A small encoder-decoder audio transcriber, trained from scratch: 6100 steps, trained on single English nouns, adjectives and verbs, spoken by a formant synthesiser in many voices.
Rows from block 6 of the audio encoder, named by matrix and row number. Each number is 500 + 40 x the weight over its row's rms, rounded and kept within 0 to 999. All counts start at 0. Numbers have three digits each. After the name is the row's rms in percent of the matrix's.
# conv: width-5 conv (encoder.blocks.6.conv.weight, 384x384x5), inputs 286-311, a 5 kernel for each
conv.62 097:474478470460512575561467442413507495495432449514491492537519442499460485461439479477399472493553440382463453498533527598563501469485481513442497447468475494551577519479444487491497488512528467512530547472459434449472474395410488501485581508463527487493488555472491536528471443449456453454460517482446472508507467409541544512452450475487496548532519525501482444492471488541529423469526493509
conv.63 099:527485506471517516467543499516513464448520441478531408417508499544554481552477510511508522439455486570541575606505398423413449445418520535487499473531567439454468467480451490475475451467532491564454473538555542474387486558526487530468445489492536590537553402434480461465449469499493544457502578519503472470507462484446509527534495554517497508510506531444439485520560528497540447528526459495
conv.64 098:452436445531579481484469456508512526471436506539487495412448433452509579457507554536533519487501515560416519516521506538525550496478456403430409531497499564456470520503503584462450452539488439500449518493490429519504548485446465514506508445481594584553491521514462409484459486504489542479513518509449465459456468480530501554543539449486522507499526533532477568428490473499533456441422443446
conv.65 103:559486507454458535511518557584517538540535466486542476445484527495491504513422518592530418579529396446610475460459499489501505519488487498508452480520542547456415509650488484483501469459535539426512496449477529552579434506496462445509563475534485586594548538461473549520511532470471511489446459469494577511489536520514526484487544487466453482486544486474526552533499468521483453487517538491
conv.66 104:544530454509501489435505509567479478555504490530490510513484507492497512576519489442510538428552460518442504437422525486496481474537470460481484511505506500522498568514529467567548529548418506492489508476477481487526485524533479518523518458480449462502499505550569489457552512525526502480488515530496532455396550531436431499525480440477472460469478471479486551550555507498532513502515507487
conv.67 101:539471438524463493526604527485549467499512452500422450494474520506553495512545468488525493557453451446471541468476419469516456482593536472473489548501467521500482502575470469517483485506549496496523525498490485484489484537495495465526647471511491465521484508434517518554464484454453478517522521520484520518465452465467521509484502462490494531544505512549491431486480500524504494492565547455
conv.68 100:522531504529510487467470497481485509512506484515489546522563485490492437474419490486495415528438528567393463497466542514400471553561496513470487548497573481498529502436502582552530494510516609506479507517539506516560437537554550530538525498519456461511569466492461481517493513518533480463452503501458451487574536468449457530470464485461547548469486490505586573499492478514479519514478492526
conv.69 102:424503495493399420456471546537495546520527493526477399505589516480533490474456503493551529516559563506529506513538474430446525547527458532495442470479521396436488551408413520523486441472491467517480458530582505524589628576458432500493461532524518557480442473457452500506486499460484481536441445456456465419504488418483447561508563507513503463475486476499505468559554492476497538545492514505
conv.70 097:565505452489537511415469512547537499453520417439443453565466470557468515537548499461476541562627527430406478440410517464496465486493527535445516466485539614541533491538489505418424540479466473486509500447509586546551463457500545477474412487536500551512454496490529557525509518569470481531547546461485459433447475492580518458528512607538491523444556523611478557467485519541469521540507500487
conv.71 103:516473450489479482484544479492583539497465469541497494554479540468560532433455496488572525523532582562595530530497488482513493454466415491516501466476419439589503504482487463565489442421498465506527486485482437508537511531487476542459545510483525497424465545532534437451470506518544491547601494562498473498479474561510536482509519533432463523442529514466499440489509514554546453485493501535
conv.72 096:394505512520530455435492474483502472460460469439422548536504454571491506599477486460443496475451489447530463444446450530536501500586486515510485443502526488459458497516456469459455501506497567551518504460456477546475395485420480518527550547482482609545481544542553513537538503495553504448464459507471533557441493481511450542506484469500472487462495515547559466479523497483509418545647529461
conv.73 105:514431487456474510471441504536477435476458519484416557519495542498462514451486556525438515479514414478480472486506545478514455455440489465430462538502470506532541492496487493483473452517533515527520469506535506529502473427534557604467525521527576548490545525499524516527481493518439540474506505448479403476512528566449514533431470514518440481493518521510547561517465438508586504502471541529
conv.74 100:444449471510430539538468479496504511492509478511456539588523565548509434542472482505471431495532440572482452503529507501500465478451486493502488487481518466468525568514469479392398472450441467487456497476565531549513514453487535464508534492451516467473449478499499522543439496497509418415499503458502543541535532498497474447524470484534508479525486501484473559503503498467528487477586615558
conv.75 106:521530428468502545410511493447489510430489532451512463506503469498548514447566460490513520468501429465566537561504491458507467506423486509530504518490481456482456515523523528482492490466474468580465529509496495536493494515484489460392520553409416445470488532524489540579527554511513521427446505585541532467544465489470503506559495507459486507550562526524496472528482518487476529587486497457
conv.76 103:510463484498519427455483521536493446461508502491440478463497552467490516549539579491488554508420456480513473492513522433539450472494510496504453505557506469482470475531492466494505583444429529577521488494457474546531522512492509514484555512471523509437560437463493455508427543572568438486586560545584518546477447543500540558516483539529516508477426429473503490498457478515521532492462472536
conv.77 099:440505496521509392470502483484460506521521506418488524495508519528391448477551560559585519512512552515518462458531506570454463465556522429551565555461498482465464537536476451558478545508521473482478410485501531471543483506494527545488513557545420468507470494541531488439483513484454519493484438479472537535558473472459529455497543510489522534512516511510569497502555456529495536515491464498
conv.78 097:522548479537504583543533524495501496473477515575580551532544486519463448480525518451499472498484566484507559526553488491438498515527481456485507504513504473464482498426477487526506499536497483514552534481478491447524519470439524463445464482482490542524509483600538501481523501537567585523526491438438515561505482481479476485535489466463583487457543538516536512482543542529446479536512539491
conv.79 098:500503533499557490479522511476454501505490508542454557551514470443542489438535448495465532501556436460427540479447494489509543501472447494605532495453493488510494490476511523419428513532441468513471512477497439488540529474449592518480524525474474435396442441455502502456516512491486479446467482434488493478469485522501491485442492528588510546464514475543513450471515471514455518467426464478
conv.80 092:484457483511506484535491578431440480561513486475440496601545537544511533469529518513511495551580498565558457515524475459527465456516503464447473509484558548535623521504516557477509514522513479460456513495478513520567557395532509488516538468534529478438504449491494566556532488515489467511537476441460464504417498570555545551484513484472504561544508522428478440575531521448492554490480531446
conv.81 098:570517468447521543483501513458562511462487547461500500490507429459462484501470495480536444460476489458515397479552516537493515514486522487493551533478513469480485449545487502477460502460501495556497528493497581507525438459546428496509514598556549553516560503464480494479527533519508493502444460491454502514584526457468495519504510469453460506465546469507552478518545527509489413516612572532
conv.82 103:520495510520455506461437591549527465493468434488497490459551500535537483421474489500519548516526422408496516522549433465516499497508473486557519476474514508521546517520513458459475500488506585522504522505494489491487479441426533539427502566542579485465490478487526504527485504485485514453481566542466477522529539486501476544512479497427414436497452512457499506514463518501537523513513461601
conv.83 098:499514484432437478553503475532407423465489525495497511503588492454520496461501495533524456509533525478528437475485515489489474482519453504459531474481491488437484511484486526482559508531543510487522484528509455419470519501518550502506462452443513588579493479495480523465480488482504463464516524480480463460461407451464487511549455536498545580535528493482506480513445482530537519535519483542
conv.84 104:522549448445532514543508497578517508553481506472461500492449567518471513501535458492537469544517520549429562559454535556469517544491499535605524465466522504525510518494545427489586505445376474526454493455471468644563472461559532517471450497549586425512559486436499508543541528599552469497480494496462474453578556582495491537533486473482522488467469479520479530497519526545495547573477501496
conv.85 096:522528455482542516630494456525434522536484462558527448437504465539480520552473412540528513508454561514479531486568608526441460465449537507510519454520500475436453510471498449456445492427444486522525492464506538547522461463467517445513514535476443502473420471492415540535481490533513480425549565502538463527472533509485491504530445470527504508452472468509518470494541493495545572499468406481
conv.86 099:515507454460483475511529498526531500535499444491481517424519473559510494488543526491482515484410462480611520489510502446529568529498449481503511537464476498501464483531531498467514502494495573502510527481434511479513466456569536517486501493483477533526462510497476447519474506474509478469478515425466450423480557511451586482507503535489541519534517540484489483468464484454518495561485459560
conv.87 099:569555488553522534521498540465413483519472451526436466477402544517493525598474447494493444538447456549457484475511543557549548491443474414499559483496497553492526577568466467453480470498520533508488505473507503530567467442472518490450579494455553512519495504470450504422445469415495518534578585488533554506497525501479452476484486515464477518492515461546478501469457454517554500501469485471
conv.88 107:471486528518505489529557489446462422434430512461537570503564427415475461479531522493470432476522497502517432513477471514596549489475462479498484532522493483514532471505502486557433582522508463488467457459510521482517443492437519512480476465529490457425440531494496479509568490454464486448422510569523429490510507461497506460456480552529505503515449525521458535586472484505489506519528448438
conv.89 100:553569528499467526497558460452507511449466459492466462469434511441436491519519545520530483500593583460518459523508542490587528459408438488462559542526515409501531530450446446466494555510487506492542483506523515518517492470549530560484469496480495479476470502508482461550536502459453509557557484490503509494455422428398470509504517598517515498472501482574562513479512474478525524533556567558
conv.90 100:502477498451439483550424483468484469479476494537562470506567439459452498548479477459472472471408472478540468488521465489505608530460456503525467475529594461507525490440496482485539454398494464450522519494487517421436455464451474442428481490488456447491570545477467522527519509428481438537467489472533488495504431450488474489441446463473514488484523577571488423535520525486482388518419437451
conv.91 103:488489477440506505505499514498528505487505491489519449466489546452408463482534494518490498508439560576613481518512463506509559555464495501472550511462519530580495474499561483426638504509503467509442474482478497499553524520698457518466443498504500510490506581540517497486448428447458465471533424482488470481488490464513524511521514511474487540478521517482465548489489480505487582487460510499
conv.92 105:397477527491448482473470558545502508412516465503492463527511464524477485522557516515472489446611475472479460442518469477430573569468477507500477548543501425448452499494464565507513453512557514397476482464453461485509511485515513488478473478526534526526500603526514482526535527534435465408474486550507430500490517451517558499479521463453447465545492486479449551518549505463522524572528430505
conv.93 108:498536481472504509450451457528473508531481491474416496533451517431485482489448437507464435539508499453475459514435473493494482463512521526484532512500455421514490489508510510511498488509468554537570497535528544580573496427491475477475495555601572443485522513497531534529412460475492509496462566474471592562472509531540487512453485541522560519537462470509545493537528524496519532482467477506
conv.94 096:439415578525525521553458517487516511552543530532511540495481465539482472487556441447487512554446517578635506542564520504448546501534469497430479448431532475513472499468468492566552436434561568561447479478519510494460530594572521526449475486398429474596530534505528507500525562514481478476494468459503453499488480542511495521422548508498533521459464463477468502470485548466462441492516431459
conv.95 102:481504486462473511483577578562510503453484536442556487523597477524475449525495584571516508528528463443461497414461460523517468518491525530488558597479489451455557526477508508508531549503474517525521472467492488500462568539401440541475489547522435568509486490489510553516524485511519475408528512488475512450483547486552520490485507568546507522475467504498522487459494518546520496490520508576
conv.96 100:528587479504503547516562467516497507522481473489492519470466462509484445490545520557533481512499446547454469476418491516512545534505457533518425495500472440503506512410521508511514465504547539522457485470480514481545420495488487513468494421510460457573573513448474535446594577524509479487563496519491567455530519451518510509496465502493490465465482457514526542476515454473475503523482545479
conv.97 100:514488464493489510544444484495461458442482484480501491463430449498507514500501479525480439423461444458419518505465527487466471487512471495491491504551457553498478531432467457457451455432490514474494481515461488436496469507431503470476478488486551500487518504481525553514488474500538496477489508525510516518473473418484506492446514502543529501490450509543497475514539542506493502527501500505
conv.98 096:433476512501468496453474495491491539538545465545480534507497433507542521514527521528524509492480576530579437434481514537548509554504539467444457488486473477559529543517513489456549481539526486520519558524566565442520538544547516471501544505518484458468492546565516482440518468517467454517502507504547551466450452479458474486559537507488499430478594605552579550572520468507495515462425477491
conv.99 101:518547453439482517546420597503523513497464451490480475519579479524558450399539461445503475481478486540515540497510485485601559501482497511522457462498537400507536481524495455516512460452467515481460484491443487504553507488587465516501509530543531383490600518538550513519465453446454481569566503486489536508485469453524496556453498464530453449514462547482470516553487494540497468577512577544
conv.100 101:457439518503503524449449510513490508489403457478441515480504470512475469504547503523488456506503402385441493532461482552514503469446443531443489501512525458534448507462443468502539458499495495522477540535504524478462480414495551548540472441491464460468480539464482487517428470477477469573470476570524474441497506534511555477454486535538506426482525485498531513509477500528467473496511488468
conv.101 101:516510490539462544523530490490451506471490463509415465438501448497526543461483518506498452476518550564511517470417528469574494461499497434457457495566551506460500509496528487514515555549529491487477464457503477536451512598567438513485486480546509477471474485454495556519470528537503531418470501466449509505562480486534475543500501455460537543511495495506482552573488483505436526420455484516
conv.102 103:428500542521470514546462531461466462486504574420492503532547408434527589515571568458504488468484496478484462513550518482504538505483454476426456469532433473521547508478541464459518486527570572473477502529499444520435523486529452463542494492435486509491462525524457463472534522486500461509407455491519571522511564430505512562506481468466465459532510479525466497472451503407493431467476479461
conv.103 104:465505485490540428455476461518494499454463492501546582549498436445536512513522488462385452475527487584490489464459515505522545493490405526454425486481486475491525525510457475486496526525507527520471542552498474506515498471524525485545485495518509486520476501447468465463536501493530508551460457487497520526465540517474518517493509474508517514511553491468478532503438452535584506501577526499
conv.104 103:504431419459519480468480541507517507503494538520549486471480479502504489513478473564524521501499551483416430496577506465533511522515559538509505482514496522500499504503523472492489512497476526497583495468502534580493445472523497513497507514539418434515562534454532538541525572511540467504568529456464540499510477517460515418468499540536515479533487500515512514463459500506507499549514543453
conv.105 101:474527559553477474441509494502555524494491468501412461441477557534606552467498470454514465493427436513553479600666538525474436471425484484552491455472455485499468449436523487480468472445504488535502498526521505542495453457465468489539491506548520487449495489455424495511473457487527458546464503495513450448474495509472515525449449529480538506555513574546571516496474465503463520567516550498
conv.106 098:451463478479461508485483479531519518455479468490579543560567493572518478450496454532477448519520473488497494517464457438479528505498604504521516501496468632489431469461442511493517476500475435487534494480466530517480544456501455515533479537535547499479557492450438442534458485451472498527497504479458493522500526555499469507496516520510499490519453423464555508467492527518504531502497503504
conv.107 099:475472486573490517492412453568469499538600562517533449553523563495455475480565557499545477519406675578523443477487477498450450490471549517487454573466446489425416513447514442465558476490473528523509556498506569499477557635447462439515508522533486506520444548495520530472530451446468442510496494455474493504480523571490485509508513470467507485448466529493504479528489504510485508514524438440
conv.108 099:573560472473517523525440473452595577603527465448456458540548522498496496478550494481508469504514500482486452407457451472553490554560482475443459518582473487484483557472437483516512500488481458486520497497513536462514525503527487435442446488474512531538563497487581525472436492500492548455488525572521492422478513486518470502508485503500519558503477499527453516478489483491520451467453504526
conv.109 095:579519515488479475433461508472552512543500478495541506472481527505467460432515514512517472438451426479470532482484488486498459512551525443439439452444551511503471514491553519422442571599549510556481531512500473471477481488421559526504478466484552488516526476528526507534547490536506510509525444507512526476458499467533540464476425500531491525531474464405416444463484437487517530474451433517
conv.110 093:499506485499489526543535488484478496494467504493513531485498517531515536509550537491484504510516517503467432459504497492437468530592535505503512521487448445485460507544474486527484536503521431469529492543521529528504460503485448504509481522534509427515481469494426442470459476520489477494525436459466532505478504533565556505458468477546505475489516509501492488400514504447511466484434523468
conv.111 102:451484476492455489508527483487481486540545524453493493478487530477569541480510499519468435476500524457433480469447526443512552450428486476474477542519493534539484456507508532486430488497482467448618548480455525526557543464382477472438446492472463480561545509445431487515515471467447464495515502498512464404470470466415433515524583479506517533518503520480515511518585515484466488524510494563
conv.112 101:465520513493516495494478409530464518461528514521516492486469525460488569570520514518462506554581467485495414508487504505460463455483468528507500495478500477533486515599523520530501402537552535562439510543527506589584512508524462576478441500434476524523510433478508516500521513453485424525487461444468466419437500440495465479447518501518485511447532504454490481548459494555488574554473514509
conv.113 096:455530553527506485455434521480490520491490440430457436500491573542606550534515487450495524523493499479468515442540487420530592491437450509538502497511478512438466473466499484498469488529506509498514492525524562499516530506500511495536531554437475480520530494584535508528518564508543548437468531465467551495448466505493468548469425472494480502538479482487477508473544511558518608562495481534
conv.114 100:456441481446491432452439434543460500446525546547580543479454441545509497536584573463512528589637556448552478422503470522482544489530520480542477489530506492505489506600561490532494550493461498501501545482468479580545535521463546497517503525549471517536461518516474501494549496500515575497517521514529485515536553536478453472457474516512515486461502496481472488460468502531505514517547492508
conv.115 108:467487442458486382396487493516493461480435484466491458511465446497455478498515526500506484589480411455493455519464467540528470420498541435441479503566524477460471511501459520535527563567527502502454465514484511473481444502549520493616487473519535529510512516577532504463473487474436523532465432414446457523511559506519477496528469479471524491569499481467484552486523515466447543477494521520
conv.116 099:448489524507458464457572546465495506498490491507496558508488479505498525503483508511470476472511489487492497451485513518526455482462462553579504445419432489472500558469505525561504457469513475480487524444479533392487533511484532518491458549609485465459467571511482499511498492496508438516470489474499549526466433489468481557523490497545529476461496479503489503513507488525496535488519519536
conv.117 095:466458516488507552464384460523545564495474448414513488459496458581544544463473472467586542481582476529451490439470430512460460480487516496516442509528493550535558540461448484449481469484480464516448465484546493486488544495544417504464477492492455516517544496491510495517450413446450479505492538487500448486519577492506524565495479534540458443485552539511521608554478484540527532523470463551
conv.118 102:478487462437482523499521473475533458502504489544455504560532458509522492560513498490509476486503446481634538580506451456517496480447462502493452483501391509564547502538536512465480468484480473513501538531510481570486533458590577493554499501466471451430482493440524539550559553508475443509462537470509483527497539490528488486520495486534487464511467455502479498460460488483544473463457500592
conv.119 103:455495443478530486499551546536543428468474525538493471571548493473546489541519499512484453491488513555473489495479467501538462475500451414477484478469516542496459501477537522517550483458497513549462501486476477498531497516487490489464415432474470517509513541498442514487493536504523519538496540484534482511514598486557522470514490476443465508472511469501491461509483532511527451456458500522
conv.120 092:567531568584475477510582573504504532523518506429504541512545532460443544516461484470495522499497480489440461530457499439500465518438483422496500480478510518558556512483531464505563550481538543452499461469456442527565537491488520509500550501549556526447531462452470551479514534551529471525465461480450528481514516468523555443532485528490449423505479579551533522490517537503456491524487510426
conv.121 096:545493488498503479613562529512559499505500506449501499479500457562506509499434411463432455546503483473429514499510518515504435482485526423470507477436513547488541451500506500491444561497483516603524466478469526596540539474425512529541451455533456531517501487487455458507492566533490468514545583512456544450458520504463498501460418525517458495463535567506518533537503502524559483536584469486
conv.122 099:523524468435457448475505465479475378469458454484543495452407587556465462501482468471540499466459498546527509481494462526545499553575567506511503494509498496498507574526551558503421555523567575567484523444534549510495508494486492486525562510459484522503543496481530567499537579471406459469497472451511542507553472419530498474474519542528517530522467532494534528505440470463438498535512532521
conv.123 103:504542460526493489564514506505573514513492474434481487533468477445520550509517520471518558516475485444497519479452469499516454512486569486528508499481547553496496510497454483503500554488471458487484497533509491489436453487453516418537535547472440475480596497513522552460543476517497496485527509510502471487505460503422475482486500515555511505487459499489503501543518460498509484447442483446
conv.124 100:582529460442494463489548545530502510516556531459447494491555471544461512494495528513534506439472456412521464498508472484548518456493458505499492526428517489462508489522490505499548581557504441499566537520552497504455449426531496486492495509485514545484473501486508435512495508487572595498449471552562442460502511555462492481445472524498484441498474409414498494464520491516509426409482474569
conv.125 099:589502497471468493597443489563497589520545546556532490500425525455519476544441503499476592452493566448498511476489530531483507469565524441472508534516573547458379484546480445504452472462421432483458542482486501523471523511364509510527514527517545559477380493530540537538489509502437493447487513553486485505493486442583492470480404492490493533460522453464515521482534513476537526483547496456
conv.126 103:473496516455452511490481523475525514496472459525432581562591491494498554539454506547456395466538575587491581526465421465506505474454445556489469526519553512551560540474484500531467433478539535468423501536509484488526535572545538503483472511442516514507531540490490469481448404466482508550472427517563478465503485527483479490464471529480500495528463604469462478510507472515509539528469406488
conv.127 100:455485501422486524453477429476558509476553506515550554452513471447470494441468471491490478443329403551508465583643504453530486499569531543501521488494466534482584487512479467424516524513454447466544560472483486453444518478549504535458484487497412487505493553464476523439542487519541546438480554463533537501439495526482453536485487506460479485468514533580453459484439466515523507524569491429
conv.128 098:456477461552512373367475455572529486521516493465469524385498403468501447488521481534535493565582492487483585512518472400540508520472468471450431460533539499489481505490476505549508495537480514503485508532493444476527550528518400459446455535474494494550467522455493518530516474562516547493462429524531541456470541535479490458488498477528490493532492429495531486551563466506453515503433428529
conv.129 103:421487469527474472512487458489523452517495488511488418419456464465497518430466490465454576548610601543489452507472468551498530500484501503549524571485506499541459476449471545480541511454474491520501466437456460533558517519570500489500512526528457489472526482427560545540499467430470517558465490493519483492449523557526404480515471498493472474463448529557516494525489466508576421561635523458
conv.130 100:476451465507536441488463469428566520455514507525569546546439515412489477482474567512486461585469487501448503444506556479464440479542489479457494548558479490467511507451513539515470450581514459479476471529500475509465503453535541587583522531549455494463390476537497525564481484486535483469508464476410509503540585467464490460503495497486517537514519470439475524537520542554550425464441449576
conv.131 099:508534543483444567437442491495483479458429467467449557511541535472509491520461495493571490509500470452504513540531526442500515489523505534478474493532462455479454557501531505535500536565596555524519517502486497490451500558493522546449463519461494459439522415393460474550442468468524501570478488552539545492509490500502547552545508483556523572534502478462508476535566496482469497521508442527
conv.132 098:480428494490533522463490512458448526536513535488552540499476463550475504470482513487436457487606563484520476426492529490611464438478497465455465557479477489466535553552511561486562502499532535519450475503491458471505528572554579502532516487526476538565497507460480504502471499540476558472532491547508573516485473521532486471475498479570462488549527478512498555449510549530512523450522505563
conv.133 101:475454434456521462500488457484504478485492502484513451505568499477479524479445534503449504537491512453507564600509526584443507537506542484490500507490525475508567512426434450493504455482551531533482484468419451420451459457501427559518517470475474460446521425448506588526440472443506485537563498495495509447526540506462444487539497587508498522445518531451518539527457491432519463517557488465
conv.134 098:529506565531528487490461473459470461549533508472462499430491447504511566495465446488536424428490501493472530456538522499512509498550527475471477522485492503494527512476473501428413568495554577442437461538560537467470490521558566417476566494448502557489515628524466511484520497470545499472471537590511438510470460514473468481507470506474475508559478488551528443503418606558540535495522483530
conv.135 106:441478501473549523498463532548521525443491515511510531493564567504494490539562463504511511434359489445491561571505482516476526556500539477485549522508507500475417459550495432515536462508531546498468506478523441444449503545523416443510412451565519437515517512545492538568517450452497487557495538562522537496521494479499533576514502464460523511504494521520537517514520465461430484494488531486
conv.136 093:520495468481448477407455505524458518522455513512508511470500587525511513506525640515446499490522519536597454476489501507417478490510545526470474488440476508558538508483425451478522519563515516458508453477483552544551504538603496490478481527486485476533474468527531512518458549558598526551507490485487446442465495520533489518504462517603525509512500510499523469503515512475526498541510563496
conv.137 098:543504517489480509500533450469494485506503503546521522493564523599493407431505478459485478518517449516555529562624556505527474431538515484488511509460489517487477487471535479478415517465498517450540571497426449446500457497527491480468526508479571508519463468494494491476531491472477479459536564517484532522497514498463461503519446498494536537472542498502490487526512530511539474525505518543
conv.138 104:569500500464442491447470444498475410473537527579606556484518564524457504435535469543545499563515476567618425472509477472474485519547508515493450428451468441464401432500527537511471496474471442454556587542510538502528484500642405474469417433435441500464480454476486521587476512574596516523509544463493471536539512473484484510487444473454444519530532541468424523518471556547557457518496432504
conv.139 102:550485454444488485441505472457475506469480508435515515432566501489460525539496496445429475487527465502454473493524518470500543460454463514481493585543535430555573503480459477446477546466471485495504560516523458500497533464482447506522490489548530485484562472496443495516563561504461490561438462440395493521504412524497545561504539495472460540520515501509461489501551517480492417542650525504
conv.140 098:467503409490549475516489531496463476518548534550509473549463550542475505574514503516462530418439428447474514524539434489555492516513434458503525519444482486467486512463517491481460516535498534502556523459516549490478486425426457462410480474494486555422461441455442532489484528500449478546506482587574517533529465527486491512448431455471480538442531539546484575510461420451444466458506480482
conv.141 098:510545551500457470508452471494490502528538501474477553550497501508570496443550521526576549422433507513500478514518477511494532431479512488545542510510490500491528531531453444459510478511518476553480502507514526485433511529533484551588424442554496515525469518564518510508525514493493530479509467484526541483570521401515463445396453441496491459452496507523475525533565498531513480472486451444
conv.142 102:538524458512486536474483455394451420466461485527534580573517487477481530481499497502470469420438503565496487423479535554529507495462500486477576561475530506505487471453495484455492493475448465445488516509525519415491495503452482499511516532515521496459448550488500558537517484494555515508484526538528487446520495483459442464538520501490474496562511484481458504441434537504543505451484509434
conv.143 098:501505411475430518531478510522517523499470470437481537499512465614581485524451428501572472445404466502549494522512456507474568497462480473469486576527445503510479583508480451460523432539515440452496498516547507421485390507561460493486503542387450494446480498467449444458455467500482529462449480490477473452498497459527476486442502476528502492508474448513537482474475449479476516523477510547
conv.144 103:549541507543537418527530522489544481469489565597482493500465456482573488452470525566433538456528415479475564519447471450402467491562507521486529538489518547507482524534507517534503547661578550521482465506510495528497507456467475454425514525439542537529451499470457458453496527582476544507486513473479470492508557542445527558507539463480475513503422468520545447464564456492450565500513582542
conv.145 103:537494445429485538494511505486476513508517461520543570552434476496466457545479446495496427439503507456448517490534537478515470463468454504576542549555492496497502574523537515440557498526507494464507530544498513549530599531511517480489463517603527579588561526490476444465475515565517480510501509482565474483491478485474420501487521517443515519575544529514470472503501531468476428460529487516
conv.146 108:508505451535547481484603447432493488467520496583468457504442535532512467437460453567479487544517487431455461562549488487476467494484521496512497578516473491479451493514404485455498434450462507540478479476538567451550444478432534512514499524489516501494479497452540517519495516447439496510424449460515526511463497525493506450463580458474535519471510527491489514483488577491537515518544560510
conv.147 098:560533497470446510557550498488520550561462470463517485553519445543493500503500459474504476595614660367452561514548535497473500500465423534469471495488463447501620605531439571568480571544503454453515524470476488511552589549443460523536441491517471489480498568561477530520508518513478548510486491546517510516454445430470490502528499459536544433472498547509478430473492499487489523511490570580
conv.148 097:509489530525500458600510447422455464437482436504441449415423502453452459512572462489518536486452466466477525438473459574494541554512491518541548513477507538584477505435479491473506444545502445472508493470520508508528475474500497533522484503494513505527479487513444455485486492536561547511526568511496558481485469450442439441459554576532511501536530494531516501479567513520560500568549466552
conv.149 101:467482509543439461441507474516486478525534467516517532501509549470447517527412448500475489454508479486444450467490459478582494578515447533507465537502534550530582477516515503447480597551634602518489465489527455537436543485458488474496520546512566453487508507495474531479422444484460494440488430473489475538427501523562486445464498534490470504458480532490435434518543497477471540541526498478
conv.150 099:473467511492416433459454498533584515446478467431429545578577534517501526508466555498496498506508471525509505519496454462511515497516441430517494578483537565530493426487494522547518494464486553538511462519546506526488552487479499499412475497486515557508475518469505506539455485462421477446512567553471495473486486519495504527464514560464474525443546511450473534470472459498483447444507489494
conv.151 098:504501507497501581529470419494484482479457459480524468423538523549497456480457437450434478498423440501437562522521504492519484455528598486488511504469499503545487541489504475387458513505461468515519548512491530466468405407420486435484465452489440414505507485486446485527444491500436457495505582502494457476439478483464487413479532546449442430446571505534528563515518483508487447509472483481
conv.152 093:475439525530524602531440520512477541482506557483458472504540467487486528441437492481550470481511455500468508459524493471467537483550478530519510441490543624576520519490506513433467506491478401445512472544482516504471510479463455404456467497539521546481498416468510480533513556485521516457447504508478474517477479567537496468474460528520525495489497490504495503514513519516487465514505477516
conv.153 096:516488495523541475485395474548475464442523509511461489561561495501502539476527529519517437468469439490550524569545499451459530481476524520498504519461513432472509534513482512530564510569513502523515518503520462544519466474544517579481494562572624528440462484558525565525537511480462529558578515433452592510534461508519476496460461485553543434502501539558483442440461472477532553553575508518
conv.154 106:496553506419487521489488501501427461502492516484409464499546500528524494452486526533522506478486466487484536546575488474365462489511542525500488427460509525537568453504487543507500571473453527504518542524479455506503522449492595537496463455589547596468470539514463438519442538550523482499433468510440472437462448537468460499528542508459485452466477473518507452527560417471462490472484478466
conv.155 097:453475459468529514456415525538525582505530506563525469468539513470459472527492537515437411563533534439412454490515528478550536551481459518528513557528420482487503494555516533474541540549476468515486444509496481470564482499423525473441521539504491549553453530462494490455426509483555574528507466506511480423478491495540508474424513540530499499491576539544502502478537491497540479484537538518
conv.156 100:471494521507505486451443467509506565519473504480433480472480486531545512602444440456532455517505519529515529517457509488463490486544511516513468563503519537458502529542465462518551469513581491544501506533533480512504441474452488463489484497489536536504503461486517501465521515501454551501494489490508491488478498544464536529415498527470488538526558533494537484481482492484442560489481527517
conv.157 098:439545500461461434528502473510474481525542502531491474475522539471446522558516545448501518594540511615522469544493472487545541525523451467496537489476538499544507452430443591488432455517467541502476488495482455492545504524527469462467477558470592505499477507483524437456434505504498461519473551507534492590458383500508465463571479487493445474502513457532471396472507439499540445423515465459
conv.158 106:598531460539534467434512531521499500568570533588481455493512444484501452497541505508465493510491507446470502511511443580526435463468506447459505503494531448487536526492494524556523550509525510485468481513557512555447495524464490524487454476500536450458520464523462483536540490484519415429540445456533503449452515506520434453501471543520470457507523469498434453537447461437442551470454458568
conv.159 095:570518513518491597587491451507533530538524499466472489494513476458480461401515490494519485544509537536563473543493494524516486518475509583522576539504467477443419488429488498528572496416472556591515525518483517470507571595554447537541466432470440524606586490469467449495465491477513518483479526508521511520463421488546523488485489523523507486496516461491499502554531510541494415456479496535
conv.160 103:482559502489501487495409434481508493482534469511454472459461504483435474525558501501537523525495518522453481525558590448586470549546472511522478510506533435470538531521525441441522523576480472489511482481471486554599534485504546518456493470499543472500528542468432480465481494514540457520463453508556520458401476505481486501479520558489465504451508495474428435515487554519535531503508504485
conv.161 098:534529459501514516471499488435434523507505511552540557552506545491418469454509478492522617446497506560546519495490484505486428511500491485470475499453459456426542527456451442506497514478470519550480544483484469455446493487489478513438462497558525492529496481481500512512527513503430482532473521492488488495490449530463470435493542494510533528527467469515499520509475464484494490517563456469
conv.162 097:483466486521563527480517541508502531472481467468572428454530490522508494494497536524474465491480480483525584482463429416440550529550563540510539530500511542457503516466438445503522418455480494557516500509447502521512446437518434528507435478510526506506582531462521531493520528538625478558499481519558497510467512526479466433446492503475492496480518513494460528489517536498443449524453557538
conv.163 098:497473465465485506459520453455526525496531543554531500510491501572476463532555441501540544491478407499383458489537458493508511465420439470538490461493429534514546492448516531496516533446509519499545528445514467454476472481438464493519492477416482483507527576478481493530486510561536501530522509458531455500518476497479543464490536432484452487434471436521485519524499493525484486479493507561
conv.164 097:555501511536501449547579527508468478526564551541497485511522458435514524520455445382437495491539497501470519576466498499578515511472565504539500489542425490529435450553534508482463520508509545438518526532555576573557527502467592578473512540444522478522473525499441529543487583507481538463542481500507492549601505505523534462486411556501536565568460547509483502485480526488480442580511507454
conv.165 098:479546481534521526479404443500482522554510520505505437539415542555555504499423448517511525449535484395515517501595542524432491553538509471548526529467538469502503508511560517471511439499534447466462493556550512550572564520538504513509495444489525550545540483510465480454595505483474463521532542512470527479491501502460546422500542472494491474453507536526515533503475462448418478477476524467